From a checkpoint of a small image embedding model: 195000 training examples.
Rows from block 2 of a small image embedding model, named by matrix and row number. Rows with one number belong to one neuron. Each number is 128 + 24 x the weight over its row's rms, rounded and kept within 0 to 255. All counts start at 0. Numbers have three digits each.
After each neuron's rows are labels from the 100 images, of 14848, where the neuron reaches its highest value: "patch colour" is the nearest of a few named colours to the mean colour under the peak. Only what is clearly more common there than usual is listed. The data: coloured fractals of 300 iterated function systems on busy backdrops.
# fc1: MLP up (model.blocks.2.mlp.fc1.weight, 192x64), inputs 0-63
# fc2: MLP down (model.blocks.2.mlp.fc2.weight, 64x192, transposed), outputs 0-63

fc1.100:175124127141124142144123080120138166158136160089172113134103140121166113152089108136122186133128118114154132100103108124124104126152094150152163122126086154094121121148112097092159139142145117
fc2.100:076136123141142136135129145103117115117097091163106161107167120145107127105171156136143093116095105149109147169136148131154157133127130095099093113137169092145117096119144170173105141127124112
patch colour: white

fc1.34:169144147152162150145099106115139135138175161099156107150104120098146119141091108137137164105158100097146148085114112119128120122147094149157175106108107161110139119143118099098163134152159126
fc2.34:083129115148128133139147131105135125120092083152101162098164138169119118107164151126129088123108101162101135164124164125139139141127151108103105110141154081142133092111153169171107145113101118
patch colour: yellow

fc1.12:102136101121139106131106156132089129168145156142142115107172144103129108143088100166106120133095134106124167104118133135106101122108125085151094104151128142085173167113103112110086105151122150
fc2.12:136107118103129102082133126079132114142146139140121119159170112119130096165104118109133128140127162124155097100158131159148129121104147102162164159133127112185100146073135136118122092119106171
patch colour: green

fc1.143:129128152137126111154098128149133141127152111164099148094101143150142141160156109117173125109096123102088150121092151121158119129123174140078117168128178134106114140156111140133114073162106136
fc2.143:122126140128104127113099128108098108110185131176147101142172113122125106111134118133145141107135093097159110123138113156133153089148150093165121123166149086191156135117133111131133124105085112
patch colour: orange; yellow

fc1.51:129100122118178131131166111145148145172156130127143148109136168186153150164159122125147105185147129142069140147143150106164124181130143148115113136100122129124149120145144113135129135155104119
fc2.51:146153158130161148128097144121134099099169160139162083137123110112103151134114143151163168103113145090148085115117101129124128095141102177129135140137134149119124130141093093088179118156132115
patch colour: brown

fc1.163:091101136134125104111109124169129135131105086111089153156099149141127143093168133118097054137122143134085111187121160132138143125132147111143109173101117119120163134111137162140135117114115133
fc2.163:096120105143129118134149126128150136135094089133097175099142144166127121116160131119128081144134108167088127153138175100169134156132154099118101097101137098139143093108154151160093145142105118
patch colour: yellow

fc1.60:148102118098141092095127128111111094123121112147112101186117092104106106138069134106093126122126114075171150098154099128123134107108147121128140142096141111098112155110144153126118082110108143
fc2.60:148113123097148107115121131071116108134150133145119115178149087101125112167095115118140136133131158109177139100171100161158139119116103114151160162125142134159081137116133134109130076141149141
patch colour: pink

fc1.184:145096124154191150128116124105123152136152156107151133140126118118136115155151113160120115102135153091112164097102168105184144123129078115123154113165125148158160137166120101112161124156135140
fc2.184:129136112138097132208130128125123119126130118137122130128124119116122138126129110126133123131134109128122116135118119134121134124139039119133117113132132167139123075213129115129118135186179104
patch colour: white

fc1.74:165156110112112124143097128185119149137144141128168168130122128119131158117109085145144146120171104147116152117122114110131135163153105184125132092149114160115138117161098085092115150152162112
fc2.74:143142134102187116083114154134141124125130153130144118132112105095120149131129143146149147127118145103133199126166108079155142138092150158107114139103130144099094165134116110122134123168094085
patch colour: brown; black

fc1.154:167095126104145116122147104142119156155082101135101170161153133144139135153079113119119123157148103159166165125155106089102146152118141117163130152122125108068147144120142112153130116093116140
fc2.154:153089097106123096133133099134155145175131149106121138146146143115166083157093096094117140166161152144124128094138144106116095144106118114172171120123090134147131149121156096101117128134121164
patch colour: grey

fc1.49:143107101111166098120159094127148152175130131116139168127124152174159131157133103087129111189147132164102123139152145089162108171124130153123135133097110124147127119145161112127118142168122111
fc2.49:135170172140142160114091154139108104084153149142162092127119113121100167117126152166155159087112133100139099131109110139100141087150132167116128141154137135107129140123080113105173127118138121
patch colour: brown

fc1.136:094124133103183131135103152087131136157166104153137151099182143151143139097166148153153123164150146125079146151139153105120131147128147177107124146132150106124134098137142128144094127152099112
fc2.136:139143134122162139138105161108107089109167155164127090147162083105100143136115145136167158111119139098166165111122096146144156114144079140128141140155150135144097116142110105102131115159165105
patch colour: orange

fc1.5:167109110129163097122166104142166162155118131120144152129130162175148120168121101104151105165141137154100120122155147098170101169127139158135147130089103150155121120147158111133116142168111116
fc2.5:127169177141136164107098149133107105083149140144159099123122116132102163114134155164152151085106132108136085131108116139094143088153148160118131137158142115111132138105086119110172130091125128
patch colour: brown

fc1.64:146095151108134099100139178146098146159125108109110144155106114137147102155103124155085131161148128111162140100160095135106139137117138132131136120121080123075117140120178148139125092110096170
fc2.64:141093102103120094101147118084138118157126125136105132166150112120141089168099111097127126156147151136158108099155129159149125145114125103167168149115120117187095124085156120119116090130124150
patch colour: pink

fc1.102:143126146121139143091128129133124151133110126098128089092142159118124093112092098129085122130091082129126179138102176147103102127106125125139100082139116099115158178125129138105090126138120171
fc2.102:117136102098123116037139141101160144142129134126113140131142151135137106138129122109119118146142154144132149116141144131147110148085178096154118122147125099146155164060141121146114135090089133
patch colour: grey

fc1.97:087123128107113121114126168134106101104107093171087148133146106129075129101171162123124104113105124146127129164146129128142156115111155102082104146136180104132112128111121160165093115105107138
fc2.97:084135131128138124139130151108107106109101091165100151116161111146102135105171167134143096118099112141117137170144134133158169128135129108090093125128173093144111100118139175171106132135123096
patch colour: pink

fc1.181:159140095140146146138120095109166173154141143087160139121144144118175115144100106116125175146157156135154130079128113141148110120130097129175149104153083137132136120127124085103158152135122102
fc2.181:095134123111127118149132146101114103113122093170090143122150109136097139118167153129147099127118119137122139164143130148170172119122092102099082123117174107155119082145140153163100126158133084
patch colour: white

fc1.166:143129118147136160149136105148166172167102141105153155092146183142151129109140119122131130151147110188087106136110162097136109133159112140127127091168107152112147110152115104123131162153149110
fc2.166:142140135100155117116114158088108095119150144158135103160131088089103148152113139140158141121103157097165147111156084142154155119104096143122126163120156153126089146155118129110134095172143097
patch colour: pink; grey

fc1.148:162130124146166144141101090092159140140173148108150104117106124106151106146083119125132168131121129092154121081128134130158106119124100164165165115110105155122133129143102110094181122153149136
fc2.148:088126115138120132151142139105117119122091092155108163114159124144111130107167149131136087130105099160106148165127150128158158143132122106100102101132164108150120075135143160171078145149148101
patch colour: pink

fc1.188:142163112156126160149129103144171145115132108111141166084123157175141155100152123125149130149153104171090089146113170103151101139144108154135112092123112139125121098146118117114153171149157115
fc2.188:152123130086165105103119148088114107133152153151132109173136092092117121167098126126145146128123171102170151093171097148145144122092102131149148163115142145144093150126126120107135086145131127
patch colour: pink

fc1.28:133152106120138142143116100094118176149097145132152121157124137099135130130118124095110121093111128123173157101101102126099102138126138089195161077121112118147144146117158142162155133085150120
fc2.28:125170127115130126138110150088109101103146153160140101145132095111115151109135141150147167114152115107170114143127096142150169104141081128132135109146149120111107094112107106124149111146170053
patch colour: orange; yellow

fc1.59:121140139142162135125124133151147143137117083115145156071134148172143139122178148145143119154150138174065117153152181118152149134161145144109130103100136121135106116134133165148148149161110135
fc2.59:160126138105136116121109137106114106125168167137138089169136098092118126159089122130141160123127166096171108089139097165123133102121103124159172160147123146152108151125112107094146092135145156
patch colour: brown

fc1.95:111167130154123174153111113130162140097139134121157139081129161129118145092174126122154133115124127161101123159095175126170098136142115136105122096157113146164141116141099112125118176158156109
fc2.95:153101107090143089123134124082125115152143142135118121167153102108132098167095108103133138149139161117165123094174110147155126137097098116161163158114126139162087142118144118107123086156130149
patch colour: pink

fc1.183:162123116097157090123133147116097132129105107131109181171138117137117139149140126102105094141186114152136163107167117089141160136151146133155148104114139110121103135125174141171136116128131078
fc2.183:110089098111120099135164105083128126155109101154085160141174132149144090140128116088111095157139119161137137127146149146143143154123127089142147129135145104179131119109168141154082109121113146
patch colour: pink

fc1.171:143099141117119104103144129115091100148117100118107104154105115155119129168075130123091144153132096100169139107151096134084139119118145126141154136101120115092104129111169145108147077108108171
fc2.171:156110115092138099090139116086153116141153140131121114157145115119131102167089114108140142145145180121162095088156122156155115130101124119165165152110118120171106143086140098105136094125106139
patch colour: grey

fc1.153:079133110142152140136139129121154134122115092157115146082146155174143145114174133127150089151126148165075098187124172114143116141150128155104112119133154113146145091127132127137139143162125111
fc2.153:167125129107130118133116130118128113132172167128135089172131103092126122160083114123139168131142157094173103087139093152120125113125099133158172157132119154143102140135117103083142097141154150
patch colour: brown

fc1.39:114170080164110143130104110142155138120166147100152165135125132117127135126152136122124143076138131133169118079123116104137133100132113116180153077149088149128137090111113126119160151094150113
fc2.39:128135108120162121143142132064135098136121105170101137129170099141102115145127127112162114131105133127150124123149122112190147149127089135124132132123157127152088088172157130119098111167111079
patch colour: yellow; orange

fc1.131:137116146145091133147147077122171111105102117145157121127133107148127161083140135103162126149137095151146076156110141130122108114142139152085169134140148115151082091136092116095136122109141096
fc2.131:137126118104165109055113143110135130149137163116136126139131120087134102150118121127131134142127170114137164099171129118174138132092160096150141137121120120137114191075135126119124106119086151
patch colour: grey

fc1.168:127121129102094115122169110187117136152108100129069153117108137158149146132120098120108148156109132166109084160121114136079140140100162116142100157116132140113115124096153150136116089121098156
fc2.168:131133118141106146203128107137138132127130130122127129107119142136132127122130100133119127128138116139107119130104139117103114117144032126137124094131117173125149097210130103121132151173150110
patch colour: white; yellow

fc1.36:115152101126096125120133138090140164100140149106150135146131113088122094113114112102078162118150115147168114093158110123114127107127113106190147126149072154118143152143163122142148153098119099
fc2.36:125136142142134144081130120069106097109168156151135104121136131140126135120133143129143137128123156124160063110127134171146126092158168137130171128186135116157139100101106088119150122101111133
patch colour: yellow

fc1.165:164154093134125132139157102144114146138113129105120163145137165126157167133138106135151135124172108156110168149138102112097138164163117184160104122112106154110164100143154095108140156149155110
fc2.165:135155151135158151152120147157120131119124139105144108104074133119120168113149132157141143119104124108102148138112111076124132115118103161090099108129111173079134136183099102126145155159143086
patch colour: grey

fc1.69:150124142122191123115110076114164117160171126127161128097153145138154130159105159132155156155136168128149143133133143130147083126133117162117160134126088146144093152147124100104175114131108134
fc2.69:096133139127140131106132150079112095106126097177104128129187101139095136117152161136148107118107129125140100151135124156163159118139148114106120140135176080160100096084134166142131115134120111
patch colour: pink

fc1.81:131123124160053129146153140171097167115093126104148122110073150105117144112108110142081121131130078139131150135079118132104131133116114111154126109142096126115168094133093115141114123124139131
fc2.81:113120127084128087101150143103109118132109105159087147149147115129118114148130142120124111129120140141142145128178133133163152146067147100137120141116156088159099140070159160162120100098098137
patch colour: brown